config.toml
dataset = "strings of digits, spoken by a formant synthesiser in many voices"
win_length = 512
num_classes = 5
activation = "geglu"
fused_qkv = true
bias = "all"
mixing = "mixup"
beta2 = 0.99
lr = 0.0023
beta1 = 0.95
max_precond_dim = 1024
one_sided = false
batch_size = 128
epochs = 42.9
warmup_steps = 260
Rows from block 4 of a small sound classifier, named by matrix and row number. Rows with one number belong to one neuron. Each number is 500 + 25 x the weight over its row's rms, rounded and kept within 0 to 999. All counts start at 0. Numbers have three digits each. After the name is the row's rms in percent of the matrix's.
After each neuron's rows are labels from the 100 clips, of 14976, where the neuron reaches its largest size: "responds to" is what is common among them. Only what is clearly more common there than usual is listed. The data: strings of digits, spoken by a formant synthesiser in many voices.
# gate: MLP gate (model.blocks.4.mlp.gate.weight, 672x256), inputs 0-127
# fc1: MLP up (model.blocks.4.mlp.fc1.weight, 672x256), inputs 0-127
# fc2: MLP down (model.blocks.4.mlp.fc2.weight, 256x672, transposed), outputs 0-127

gate.247 103:490522508513464490513467494496533498530536451494515517523501490524506463529529487493476497505440488502501462524530488495509464511536522520528455489515490513570409517528494485501509518507501498516472519466495513538488553468464488482508493518484521493532527543503520490504442505514554541483495506542467510467500513531512513486490521496501506520540522506493496534506489513539503473502512
fc1.247 100:494491513493522540508532499521476511501434520537498486510506515502500535482478507525495504486533518506462536472495501501489505512499502493490530500505479506461583477473493501479514481505509489494528456491511493473509506505511506531458541483476478506497505454496449501497560537483474443505482493459466513507488439482472479493507488508510512490492482503527487470500529485483470520509478
fc2.247 101:469554550480488496503484506482504548466450522541502489529501518471496532509510514486519504560488501482478494530495486465508474524521497519483514499475515528521500483466526514514503507438498540518527485549470472520515465484522473502502520497491510499519482468481543506530471514474530542521495507430510522530505486493484493502497503518442490514539541485470501517481466469545483532502546
responds to: "zero"; first digit: zero; white noise; last digit: zero

gate.375 094:500520492454482505504520562507511469489533515501473521491516472454517483512513508503531470500475517484467546476463498507485511490541542502440533533527546463469494505482533526463467490526543494474544516481455483507491521496488553479490489523465490545473503513496514509455476517516491467492528499493494533470491471497564500512504510489493522491554522503524477504495496520498483483493483
fc1.375 098:507496501464488506489478468506518481492473513485485504486499514501469490514494475501501468530485490491525499485520515484495474510502502518478510468558513521468514476507515506574499473535520517496466462499486516468497514500507459521530519508493529474502512473491422484502544482464515531508470513495470475543467515476459491508534463525527492538476484498503473523549484466523518504497496
fc2.375 103:518494501482495530525477498504466533491520508524467555493510496501479496464543513550563462488498505442489508489494455479504474472495532497440526516560542501460515432475548521520499480519558506478512496520495515472490517503478530528529520508465532491518502489507451516504501505531515508522481475496506500528485500531499495480486497548513481497417507504490476529523507487494547502497483
responds to: "three"; reverberation; first digit: three

gate.533 103:467542479487450515476513450528501502519487475492498536508526522534489498490537509502479499463534564500529487512531469510515570520500523476538491454495499513522492496523458512500525537474471488506503494514489513478484486502540484470522470513479533514519508542456522457517485430518488499489509509486491493492489466456490517519509484489528536510485482470495482509510470491545505467522504
fc1.533 108:510489493494522499573512496530489514499471471521458514508514550520529443503489475480447488510497478517508512468522491531507545498514468483547510470475475493476510482480484517478542522510498519457487501508517523503500502513501497432513554510503494525510502514576472517510470554522470498531518498454482449513499509543490515506500535489489539544536536485481513464480501477496492487505460
fc2.533 101:484471515534524467456525531532512505473509461481491506548518467487481529505533527491478508511493506477521492491472447466514511524517519471510532498504488462465514496482515494558529466490512530485484492450485496492492490514475515496492479478524508506494453498501543497512526493503506471549510519534475498467484513477538525513502488518483467497482474457550510583497490521477492510454509
responds to: pink noise

gate.72 087:525505476463500508503518482503520499507506518524549532513469518477450488517493500503470486477504490521516498526473500451526541465511544509458509506492490510495449509526485505508511513459496478520523482489511510504492484539498493493502489533489494501492461526498513485471497469499517508536494494529512553487482514520451496495467532520504442494454465459526493490529509509493475490492544
fc1.72 085:497477482469518518513489491497510519511500495547538513508513509524484507527503514478508531537519489492517493505489455469487514488468500523503528468546470471490505479536503541489519484466524529509526534475530495536451503531560479508527481514487516517519477519475504498468498504528499516548525534520500522474495508503466511521524485527461452504536424505485514522497517510525526489505499
fc2.72 095:453450479483481486514455514494493509521512475477507484545473470495511510504490523539478530516480503496479485529523477473502457518480504543522516458506436470517465427467485543539483483492487501496484528480500544484482510516499520489522462475499475514511482476475506495464477533534524498530510470458516538511530498524455496486555514543517466479471492497487508509525507457508532492506486
responds to: reverberation; "four"; white noise; pink noise

gate.644 085:482509527479461497503470528492510482515502472523517505492515500517481491539512522483504500502481502494528497501538552460489512520523494491442490472492506524494472491550549469453506498489473485524452506490530540473496517483519484528499461502495466505535506505500479501483521507500517509496510474528499501506518464461507468497503502554499496560570489517521483490487469509487500474509538
fc1.644 080:514517455532484525555508508504516529548534473501469489489520531493472498523538524505476528534454495513471526532497517492459492492530540499529481529485516463495526483485506456532462467521489510498473479435500530442511496529482483508527499520495503486503487453510509473477507527514492526509501519525498501559510498517495487506479543514503498468476473485457490497517516478468518477488485
fc2.644 090:503476485510505513518507500505508495497534495485511519455471471488463470504500487501480506530468462512514523504475528502512523511496552479531497511467527474539517538481503460550477487499486492507483534469467483488507468528460464483523536553548488505506520518500469513480488501553481512484483511491481460520497500517525465512509485498512509461484483490439530499501520492495464523496496
responds to: voice: child-like voice; "zero"; number of digits: 5

gate.40 101:527497481569496480511490531534466514476538499481483494459515482514483525479547543494499530468508482524439527490440502538532530505487504465490463518451510508527520506462459524481474532462558515484522536463483487484509499505494464504488486502455492507531502523470505493527463502537474479478547483505440479494505516484559495467500469473533514513483526485493518518512453525487514535522521
fc1.40 104:487471478490502477505504496491467480478507479522480515467478506486480488501458502500516450502520583546490503516484498516527547499512458503524536538482509488515503516469518480529478510501532538533472480534473510494504487503496503470495546511541510497508489479497445489482475511510521490501470473514515502522514509502476494514505525506510556493494491482502506480460498486522501470503508
fc2.40 096:510494480522485501541517534482517485508554508487523469532495529468497501499518518500491509513502485491490465487505503475504477482485477472501485502477493506513482498498512507473525493475497479464551527476500508495502474481512513490472517482445507497516480482536469495528488495479459525522521489514508510491519479473523515464518474418531553490510516482502474478513488489451521496511483
responds to: white noise; quiet level

gate.373 089:454446527512519494493500533475480539473447515482482496467474475511449514477502466482427529510500537437537490507459516439473510487545480487502491480484495508522504503501485529486496460539493520511531499485460539480489515578499446498466489484509515499509514492454499503481502536489523499476511498465496502485494527514533497507505491466523520484460469526441486509498512493514511511508533
fc1.373 088:481488546516524482486504485555503486529476494509496483456514507507498483473438475494483546538483541478513490498484511458502535491512503457512453507507508485549493496490513508455473476525507501493504466497446484492503492480516500496498462485478548537448478476479520511535490517477504487494478456499512540492490511530499514457498475519512518526533508497501498471493508510496529501533518
fc2.373 096:479551474484539534474518504532514486510478516489531493524458524532503485494427509485481475501536476515458504522511493527469554483474490487485498537497501484496447511494480548516511515493506489494455489521471485503512502500555496508484468476489483495496456463512526526533558530501496468479507530511537472479557476509485523497494483503463505516508490440519538490490518493464512456531508
responds to: pink noise; white noise; last digit: zero

gate.218 089:515481495513521456539510496490480457528528496557528495495495486517486480534507491545540475486540542478499473489504510517505549509514495552535504523458506479541510473447472527491505513504517508493553525473526488525511455494504520476499512475476518508496480520505500514488479553517523485522450503504488523486469536487483497494491512514502508502476503465487472497497491519536437499525460
fc1.218 096:447526492487509524487434479538535475475496535487507477545475504516492531487496530483486569517490526461516529493496503471503501526525448541471491481495469489508470468517492548487517524501508501475482491521530486507523481532481507536511478511507531488466520511491476515534518452546473495491459513529467518513497517500526495480459461522490549509501493503512517460496508454511520496522564
fc2.218 099:478495521496512482465434517551532483504529542530483496516478495487489491516482541517499500513483503476551484483494453503520515445520465538541482524472532536513473484453515530531517494457509437448499518519497495504530501443479468524488529463494465512512514533536479478517519502464508487518474513530514454472544495490477440473476494521485502509501475470499519495473466531519493510493540
responds to: white noise

gate.55 092:543507488513502538497488472509487477467509483468453480499488456519456460511455486524476481462506497516545527578500477518458489517486477492466521483504506479504516497467484540471461496582518478509435506522527480508519504436530504514499522495484495446499523522494482506553493543510492481496499469506504500507478442479468493525490480477496502440501522461514495480484464512452499530509507
fc1.55 089:514437466502520517497474470501489492534456491540508516518475556505498470513505503478495536523539507480453469479501550530450520491458497495500466497509481470505502484475498472519503511519537438493478527509458533518513492487477490500517512500526477487483502479480513468489492490509489514522462525451462482533472499483497515528466482508531485526498527503475491507531490550495485513511466
fc2.55 097:538487425494539512529484482514502507507486498501519485480472529497509497509480539510515517507538548481483474506490577528449481526496474547481521520481519482484515491475495505487487500482527471486477522512471517536526497476500471522525503499540496498514502468489528485522505526484484499521479522509491469509491521457463482470467516512502513523501517497483466532539467479453486474507509
responds to: voice: child-like voice; last digit: six; whispered

gate.408 083:476524479485512509501495480504484471549471494494475512477473512493499532511493490484471542549492477498494494497473502493537485517556524476468480504527476513538497488466498512458554518450481520538512464482561456487548514518447517493493542517480473521498505532432504493523516493484484512516501509476495526502525490456519488471500533489476495510464509495495536523525501495484430483513478
fc1.408 083:496474539470492479512488487508473501514487524530513511474490456467513503535516524545509516520542510505523494495531527472517521520508523483457474559481472504502530475482512494460500518463467516496512486487532516464537505491471452491513523506506499512488497553484509451474505498486492492490473470510441537541509498484471525501533473499499457468466490524492502520548510520483477489492507
fc2.408 082:496506492473436475492485507521479459504535441530525466469509481532494501493470440551531510489540515516531516498550494469485511535535486518489549495489497566505489539494502478471487537514530430506495448455502490492524515487504483522545510481481512468501488519456504476483551527511506506503490492534447510533487509497499494488488461509510508517514448531479517504479514478498500501460475
responds to: "zero"; number of digits: 1; last digit: zero; first digit: zero

gate.105 084:498456498481512485487507486512517516507534520516516512480511466515501520505484500538477507478471467509474502502516485500543500536501543491474520543478469470480509510488533474484457458512477460508480450488504518513457531505497511448511508503468476483465509499523522487475505522467515484517484519521509477529533543531495480524505535561465444517520478522546522515430433487500503486479530
fc1.105 085:530504544518527515492456493498508503535522510517475499525499498461515518534543478498463527444514480502543501502475516483496501467499529508529483493538467495513495528487494487495494482508517483480506409513445449517466548506476536500504508528533554518533500502464506485485487530506473463517509480539556485481503517471498506511492495488531462515489467510509485495506465491476478470500492
fc2.105 086:491493472503510477533442495481535506494490483493499498491500518514519520527512507472501463498544501542503480527481489492513508465537496497519512512498473519485481484524476446542490484515474514511556513512476534527474491484526543494498466499496483547501498478496481519468512515445506505475495479467494486517551501469481512522472464478512539552497558502502481459486489499532487510485456
responds to: white noise; clipping

gate.387 096:501457509437483496492491539545463485474524498491501500516508485509515491503509503518489458451513533482532462533498475524507506499517501556510522431516447510463464518564512469495490525492509445514482530486497538481485524492497524443508463464548489498481534507473486505484516479559502473520513495523536506461512499505463486494485476493501499483463480525500498512486494483483440529480481
fc1.387 093:493515476571523484489474554538518508483519493512517480548515517511479472491525499472505510493521474512432518474475517540484445519487536440510480511454507519543521438460409535532473527490512491487528468507512494539505491483491469523501475487479503526510502520513516481534531508450489521480514465499538533478482499517509504510517508462487513513489482492487497508498563489476450490520524
fc2.387 100:487498495556507452517483524532463520497489519495507505537522500474466516478530564506499484533530495521481480502484539526468459546497520489503496502507510498499503477496463490472493503506464500464505484551514521522525481495546483550476442490423521508486510525515495493516458482512553527515504514544504524484513481488470480514485473488486525537470522523472484458487510516512425495515530
responds to: "zero"; voice: deep voice; last digit: zero

gate.106 098:476502513464502500456487519516498529493554470504500479510518508560466509563489482462533485492548489532543481515502478525453508528465477463472533481497461509510521502506471465515476538500516512436498527447520512507485490495536518489516479524507530553497497501502498486504522481479453467541492520495513488542518505508478499504432487507480505503484474503485455543499510480502472523483527
fc1.106 097:496540491515467495515522492485495484504476514503490469493490477469470517499506518498507498501495497501481542488474539508525502467525450534475512458538499546509516495480562502515468477542514510533478471519464507525505497465461483503538562501476496519532478469462504517497515512508511493450521471515500497466457490498512522490535513520522496514509486536466490490471506521495510502471480
fc2.106 104:476532494473486454497450474494500524466496546499515552500496503511501485549455486462499476496522508524540520502503481448510528461507509486487513494533479495472473459490497497455520500499483517430532523504532533492531464524484470533494489463472501544498517502474470496508486511502497475493481495540489483548504494473503497487502470502485501477505529518466516475540529477467480523474513
responds to: "three"; rumble; first digit: three

gate.140 094:492488482487522463508464522461512459448511490548530505470511457474481528492491472472509482490485510472466511530486519466548490529487499532529514523530452507460495466543499503499467457511523517511497530486554453522497506518508505513542478519481484489490496529525485486513468496537511492553512519526527503474480461520484533483502470496512470459513519499481470485505488544503503525484531
fc1.140 102:482528507515520514494483451474520449467505525524505491503502505550471459488453504517498508499512491479522467565493481455525529471475527503493481535517469448517490539534471475470452480522505497464542534515527500557474495508518501458544519534543512517481494524467521495436484489514489512504507507520526518465452519470492495499505502474499464520515506513501456511538497489516488534482542
fc2.140 099:482489472499535507532543496466495535475439497517549502542471527556511479508477517515452497504518516513499482520532493463524448514539467517510493487505495476547482490481468507484495514510513515509457487531494477524510498513466513496521491505515523516504483509510570501494555491514506510530508503576501522477502515529519503460520466484505487451483514524520496492527490500515546546531525
responds to: reverberation; pink noise; white noise

gate.483 106:472503473472484443509481484497457485470484461461468495478505486521513519498509503481510511489488426514529531524544485517529489527477499520521477508500522508463460471533461509466542543513500501486526516499504512515517495485476484513542518500482473519499558463514465541484477514462509473529494512503477507511476494483501527473492436490537546501551474465583524478484500497551505501484492
fc1.483 104:500513533487502557505518501519512487536511522540517534481499522476479466488451502483453548518522543461502503508495511516493511477509471494466476478495488502504503521495500485497453464528506490495473472527499513505489526498498533492474500508489538505483467534504509475495511444542498527500531490486530508447519483543526480514532525508477490513505509533448447501517479513467465500483507
fc2.483 103:499459481447506490498519481486524482479487501477518511470544499507487497442489514463480530498485506455502492482553514485509473517512508516479462460503498520472462525545483477492523524497559504473505489496520479544508517436514522481551491497511442503468518459531513502483509499502535520493534516554519506514484512487520506502481498463488535506524498502486517477510492485466515531463467
responds to: last digit: six

gate.430 116:523517546520488473530571469492471483501546517484502512513521510433500547504510484488478471518528554472510488493527496510494531495516519485473519537507483544516480489541507477477473487463506541504484493528533552480468463478519515486532524529513526541501477536504537503511511480509425513458504481503486531482497509473467513519486465527509473484473514497508471489524503502475480484479519
fc1.430 114:520457469495499516463469524520501515503461490498481517522461495506522464465462514545495499479528433505499510453492475497502559501493478511541489519498539473467510508489491497531529527527469466473496535495452493527523513514524500503490496530496521494486481483506436464482474516506485514525505541508511482533504495516513497476511532503530524504502494498493534492507496504528515517503487
fc2.430 109:525514523520477520486527447476487457472482530478514503524458456443494517560462486476482559490492521510498493517548484561518474509517528457499494457512528474528454480511494495442474488546509512516522496475521508487496488505506517459495500478493502511504520506486509519492513480529495534520502506455508545471508483510471513516516508516488505524503512512491497502494518500528513494561506
responds to: "zero"; last digit: zero; clipping; first digit: zero

gate.395 087:498519495467535509501545515489465492514492466544463519528550526468457464510484444469479489494526504461498471520481470477469486469490543503505463492479521479465480506513507514485472496474514450497462528522478511527512450525518492475480483519554448480505487509507515476560523468498531489529462510467487446503560526486487517524530512523486528507514501486486510512499499522492509537515509
fc1.395 084:563510463512486497515460545520501493521494506490546493521502506513518534511490495516521474494457510526501499464529544506525490469504533471493507529502467537460489508484490473486537507537486517486479519512498489483504509507491490517439501474448476499501516533511475517471490456518464523513501493541525507502468447506497499489507493511493513571501431499529487495528499499459513470507466
fc2.395 089:532473499466532518499468530542501494491532524493490465520501513470485489468486507474500458506507496474499502442491446500549450557519487502483496493536526474501462522492510484475469471495506479509474486489519493485473512493476484464468488543467507508494483516504521511487492485537506521516507518531555466504555458461478539495544501510486529523467486513504511518519521511487487532500506
responds to: voice: child-like voice; "nine"; number of digits: 5

gate.228 089:472490500535491462469498528484539485477496502441559516504504502539519521487604495535486529519492492466499531484525525457503528534463495466520485469502495489468518494474490476486513502468521481456570492518504494503503492535526486523507477510513535499507468495504478453489450496483495454470504554496525528477508495532469494520498517507511496464492487504525494494525522458503500489462511
fc1.228 096:526465529492531497493493520519510555475476452510471482510463510448488470524525485498503483489500510483489461463498500490487405493509501522492502540491529460486481474527466498492458505460502531489541522479521468518507508523512497501486523459504471546494506474519484504504450507488473512507484506556546503545498507485490481490441502511477532516501517497509495492519555491512503497529482
fc2.228 092:496465509503468505506509521483498488477496531497506510437518528445523456511451492526440475473499508534467492484542466515512493506510501478488494531492500500464473484528535515486498478475477506488485514548519458509502477508482532442487502498491494508451501528487479496523514495463477532483503523486464500491474542489481493511482487484436508498527502524489500464476540495483504504453460
responds to: pink noise

gate.6 116:513467513511505476498528512485491505526508531483494462478485450485506523523491516485524468506509506461555497516558497512494478492499514504485507519466493461525503488530554501453499484524476470485492477513469500503495528498501484482464527533498480498489506534479523495522457476532498499518571495492475518512495501503487494487482513475490511538534479519482486537480504543493441496459512
fc1.6 118:456502469487526525534499491534510513465486454514515483515487508550507511498503480521505529495472524534498535498455490518472519518496452557524529464491492495511487525454508526491501542509518466504492499483511538473508492508499509493517521468427500488525480526502481451481522488435489510525487515466524495498487525494514526486493458505485450475501496471491487469481494448501543495544483
fc2.6 106:528504530506484509504561545481510535541499508479485482432519529478488538522514503485508457503491509479538535517509515493519530482537506515518499482508506520514478485501511532485493501494504505467483498494489470533510549482522500491454517499491506469514473521491549510557495555519476495524462509500508522437516498486465467494486525516545555512536505478534513545469535510464463487479515
responds to: reverberation

gate.472 092:502552487549494515520492528504496483497537462527490495448511481507531487526510508510499531516494467503471489496474506483488510499537492466514476501466513457478503502515483498491507536532533530501540505501471485497493523460493489495567473509501500465498478557504497498512476508478470590488516470496491466459505529544470508479493528494488493483501466498498490483512491487527470488487571
fc1.472 096:512449489461528517470502526503494524511501479530498480486470510515473554509469474532496470468494510547466537471521478467492466488508503502506519542528514532498556532486480501515491482513513525532523481472461525453497500477526530482460520540491487530483485474539483511508471475518498478517485505471526534550501491445519492506449494479496489532479517477528499517512480525468505527520467
fc2.472 099:520477564461535450461506495483492479476479514473477476520472497503459483516446488517485499487510472540486499499470477506505490522461465520500525486487516516526539505471486514494471515498495526531539520512493494515515468442555524486517553501482473496544548507537499505512469500513491501495484486449475530515535504499481490527466513520495500510521490483550457486492505482510530488484501
responds to: "zero"; first digit: zero; last digit: zero; white noise

gate.191 088:461501510496532504541479422502502485531510528500515476516485495537505510506542508492540509497533460510499490508515495559467478506523507495487508504489489503556504477502545479567453538480537540500483498527520454500483469493476516468527535540518473497524500497468502526493513523472501467499505498477524531490511501512481487506520488562464509508475524480512500536492533453535460494529488
fc1.191 088:490493509525480479481468460532499490513542466534469463550514518472502528516541434516492464471550503481518494536511530531460493521502526503505462505525519492447517479449492534495544536475508499513464526499513459505493466500486503491540541522536501507502495517542498500530534471531468490517491516480506512493528515501498466512508475530543421534495477493516503497478527481519537498504435
fc2.191 091:500476512510447479514458487540489465505505515518498495546502507495508528532522493490485488470496512455508520527525464492464475516496485479488474506527496479486486458463498486494520511488512470486486483541534491514509497538491502537488523485517504518494535468470539506507531482538435545507513496505518502484472472481493480494491516528517482519470498484487541547519482508506521498517485
responds to: "zero"; last digit: zero; white noise; first digit: zero

gate.255 084:500484452474467534505470484451482537474565492539525515525524477502541477511537508497446538505501501497474539488520501497529517516461493465513525514558484510483507494457527530529468520530474477557511546486491513482526525494478511465473468495493515511538492481488456527499504514540518522506534458497503516540550493503463512497476480471501438501472539513488489503520441458509518491491530
fc1.255 094:493522556503502491500494525477498498506469477524470511459494504499477478481506482479577463492479468545495504519526521539494495522535497535497453523520474470509486542492468500490505471490520493506538454510487473475487544512543502492500467512493500497496493543500552485480479491517546480513489495433519459477468498485508468513522479543506453480506530528498474485459479477498496551462492
fc2.255 090:475497503518472508511502508487541507499467524509483514460520486541506512476533499502503447488500522531480544541545505518504513530535506517486501536546516565484474527473494463514553505487526472497551443518496514489527499497510472524570543552496470482496502477484517484487483526460490516530530492480489533528535456497465529500510498466527477510523502459497510501496477484516510527491537
responds to: "three"; mains hum

gate.580 084:479516509497464468489513506528497487471456474493492504507501514467491534535483494561491516509469517464510448478509504497478478467514536508515480504498481511494501503485480507466528508458528484467473526474477466512496478510500498507476508516477490556508436483448474495490511574516495490533519542488538478462504522508507516512501511489523488441505495530492496462505534492517506489525506
fc1.580 091:536546440529487504472523488512512512542496478506513456469490510535483438463525473525528484478499506508517453481464486511505490472548513467527531523491475526517520492463517526446496450505530512492502468488504456523477519528525509508521521518474507530510486523494480515525493489544470516506525509501529482507505498475469473514462501509516553497509530498471502488488492526431519521436539
fc2.580 097:467508498480514515478504497488526496498509483466496427467481519511497506486465519483469475481486480525518484487461512484489524478495509501453512518496488514530526497519510455486497487547495515531505470513496510529514527521509515530514522519497510494486508477509529499505526514540511498516523478515505496486490493463473469512506457497483513520508552469483504487446511518479503544515465
responds to: white noise; pink noise

gate.398 086:501544452495501460486492446460490486461551497488527503505486508514518520485524481498552532515492519491484505523522527496533494486491461517496471472518490493452502491516452522518522497436458525498450510536471513534522486524478531508453493498455535502508487527494448523540505519474529515465500539535503519493493479487492533480491496479516490499481475509476489510474542503469511514531503
fc1.398 081:472488551470514484508500532554496490507491479512516474504482503503482510518483549467435456497482506504547487501487497474501501513509528500511519528460470502516507503481523457450516523522486485455497453444493471491469506512481456479531483497528519486493514502446525490563510487490486511571530491500526477503464499522445505508459526496491461464492507497547484456520479485536522527526493
fc2.398 097:502459527514543469535518540522502477537499465509485526509509517519489533501492503443508529543491501481500513526538489474519532473512498532467482558532464517464487524518491513483519533475477489498462486485436486498514493500479482513456513491464547469500482496509499500509501547483483524500521491549515544455478499546528534500501473498510475495520480471501502493498521501528522468501449
responds to: white noise; pink noise

gate.25 092:543464478515544477515469502501488516553534486488505508481548465476509544493467489480519495468532457525493466502477496521516499527499475510491479503499497488546497477515499496489532471490508469482504473465484511468531490499487508511512468505482461540473521544527533529485511480513558510470517492487496507480527496495468514510490505561484534501492488515527490509472504474507465508506491
fc1.25 093:521499490537490495519512506534523497529446521470510466498498498510514475455510470462496452511445492493538513541513551471496489492545521544499524474475490501503541515495513495466455483474517553491536474497486523528450497527514494500480531515474507497491518483500507464518518509466481504488479491443571494452440491466547497507478522458485502518503488476504494511485479539488507456507518
fc2.25 095:509466507506511528559517502518531505537483510447475475470478515506521524452498527475524469477439495513520505517527493497499456531497468515520489507494489517486467479527514482486517475487501543462516501500513476512423507508508488475478471504475481551496509495476527517454502518495510515503487474453532506478489511473503484514450502483516496503459507513539478516485536547482484476501511
responds to: white noise

gate.179 097:485534486461497494503513453521483503495457497498487481527503523501470482527510535489501488499478519475463510495503527517482549480473497510521550519490500463486472507481499503461433477465513500469526467499533478501486486540534482500470501502505478484489494527485454506530495512498521480525506512488512510554506497501523490487493493545540554454491504467492526509539517487526492559501560
fc1.179 102:481486528463503495491519502544490490470505473495489446539500473549527516491492524482545472518486488484459468547541489524452493520451477530498514495465504442494510534484468524473481474473490502503464464492503487517481486498513509491493494495513504448492467526499479477518480505507458464496492490493492470516485517472476496514503504511497537478519501502466509517515476498502498519530536
fc2.179 099:545438530458490498495501484504511493499509510472504495478481510524505538478475475513487488468511513510471499504521482470482553476477508466515457540518498530473516465513508510498525467502492489518456497515474481496521505492519482552496519536519539512500496517481483490467480500488462469469469499523461535473507525556488487432527485485467443493544488480474484495465488553490505515503532
responds to: reverberation; "eight"; last digit: eight

gate.24 120:487472508508467526507460456481479457495520517528481542529485492488509572497515488518521477522547509492463533481478515471473527515511517492485526507520524451516491499486460441507499518517483458503485484489491485484460493514485518492525477493516555471489517495449468503529514525455516476476462524476456475530470510461492518500508541505528506512497503502468524477485516488457483497477502
fc1.24 124:508540493497475517492522577545518476540530524481478491484508525501512483465512519523472515494469469524477519535493485497490457518446500538473491525499503497507477510548498451476506486491496495508526518494510503474485517517476502557497424493510471520490550538474489494471555520493508503500526520521440487493483533445466484483495511499526525477537521499523506513504538471462471522511529
fc2.24 111:460498533475511478466508477486442537483486490493520537462465484457504548489491481534502466474490489492469489475538489502456522479490498500509527542456480471532527483501477484533471512503494554542545521521463506469528505456498484518487528535503536447482473499463488509509453491498523512466490474473520488524494528519541507503491495491468463503451542491498517494496507520476514482462476
responds to: reverberation

gate.243 105:474508532513452501458486498529503506508507503518499495498526444467522560464505479517527457526480491471488488493510529509501517494477500469526490488470511564496524461496474495524474480474494504517503537561477514491501504483533502468530499501499528478488513510488496480520498512497492520490506483444499500493508475472441528477482480492530511509464507445521495503491494486522491500488512
fc1.243 105:466482534527475500508500526508519506493508504521513504481514476490486565475508458532566502518501478474482480514515511466503553497467489461529482490484495555518500459483482521514477516491490494499511523550459502486495488524528512466537485514490534472489542516488482471539486511501491509465503497496446517469484462494465538482492478491518472515433505489511477532496497464479447499438501
fc2.243 099:526554559479514496482458524487544499492458479524478492486485516478488485512482497502507521510505506500538550530527520534515467498525505538483528458466475480506486543464507500477491555510457467503492524512479514532503478517492500506500536527494469540505507524516488482514472503499510442457521501489486469517502530521496452494463486550524527541521505484521494504508469518511517481482509
responds to: reverberation

gate.33 095:513518495531453534527471515476517508490523512470507511529518488539518523493483493484490495438472499504494435496509513470497492477567509494480504473481517506538501501498473515528527468491497480516500471495491497479510508514484488530517540551480483486473539511499507506539490507553454455498520492450428491502496518490483514488527534484458538512497509484483478464477494464466550456523465
fc1.33 094:471477556488509481495495525455510540425515514449547520581493518481507538468445495468487484474481555492514500512484511500494514498537479484469512523518487480495514513511481501488480497495465483503542510482513549432522495501494484494490515536498481486502500504476458516492536498553484449514507479495514503532517464528473528485480477475476452497520513478543483503503471481477484483511476
fc2.33 089:511516467479496487500512498507473471526468522509456489480551471509486473537469533556505504506528460495488540525461461525494508507476508518500460484485478520532441486517539505554514503522501457495475512461474475538531508503475494504510475474498483543495484496495501489542497546482501520491469537500512485498443464493529499519494484567511525493500492503496466476554497478517489504531524
responds to: pink noise; whispered

gate.598 105:495504490495475496508530459509530522497508522517474525546508489540538489494506475494513494498503510522517522526497522461495508491531525494535503514509425493550526495528496513515510492487533478511497460524484507478523506481502502507522472476464507518496457520488548479478502557487512496492482503484437514479466495478511494527526496536529508529484485523488504479507449425516485468551556
fc1.598 100:468487534475528465484530484517513489488499504516456545519493441506490471487488499501515489488483506554503515485501543491484490496494536511526546504493499500485552524479498485463520515501524533527528512482501532504523492477469473539488510498467492500479519515482485499497517524497515517536450496534506474512504494449501503522479518499537467553498510489497531479544459495521518476494474
fc2.598 107:536432502511477539507478522511537479506479504526488475466482518518509530486551541484510482517513514457488475500494482476509513479512479476546499455508541499527554493522475506549552512500481473475466468512514507534517548549475494517489507530493519492492498466525480494528519500534463460483560494446483505484461511512462532488503524486520559517503500488502529518486536458492483505512527
responds to: white noise

gate.171 105:511502509549522526466502480498480474494460486517540452477532493466509501517544510530477495485522481480505455431488496509490543502485485536487515453489529518532478473519556496474529477516509518529463467529487491502507525519510504510522509486469480504499470523491539482473473504476456474504520493465539525508503448487514503519505489508512498471557488468533497515457488514490491523471509
fc1.171 103:516483524487531442472508475518496504473445514512491527490478488533479491519504504533505491511503510489502523545504513496516456476509501512520509495524491497549497483453487523504479478523462493514546484480503501473548537480511507459480450494491476565492520493498438530523506468477462521488456526539481539519463457544425497483511469474483504545508528478513498504511481471538498491459504
fc2.171 105:503500460515502488492512541527550518510520532528501477486484490499468508507528509512536480532511500539489527549485476491514468513510512517504502515483494521536484527492505512467488482525501501476523480485499446489460516546508484460462469535513509514484516520487532488483543474533533474538507491550471482519494544501557508482515512479495561496457484510501468497502500512471516523488523
responds to: pink noise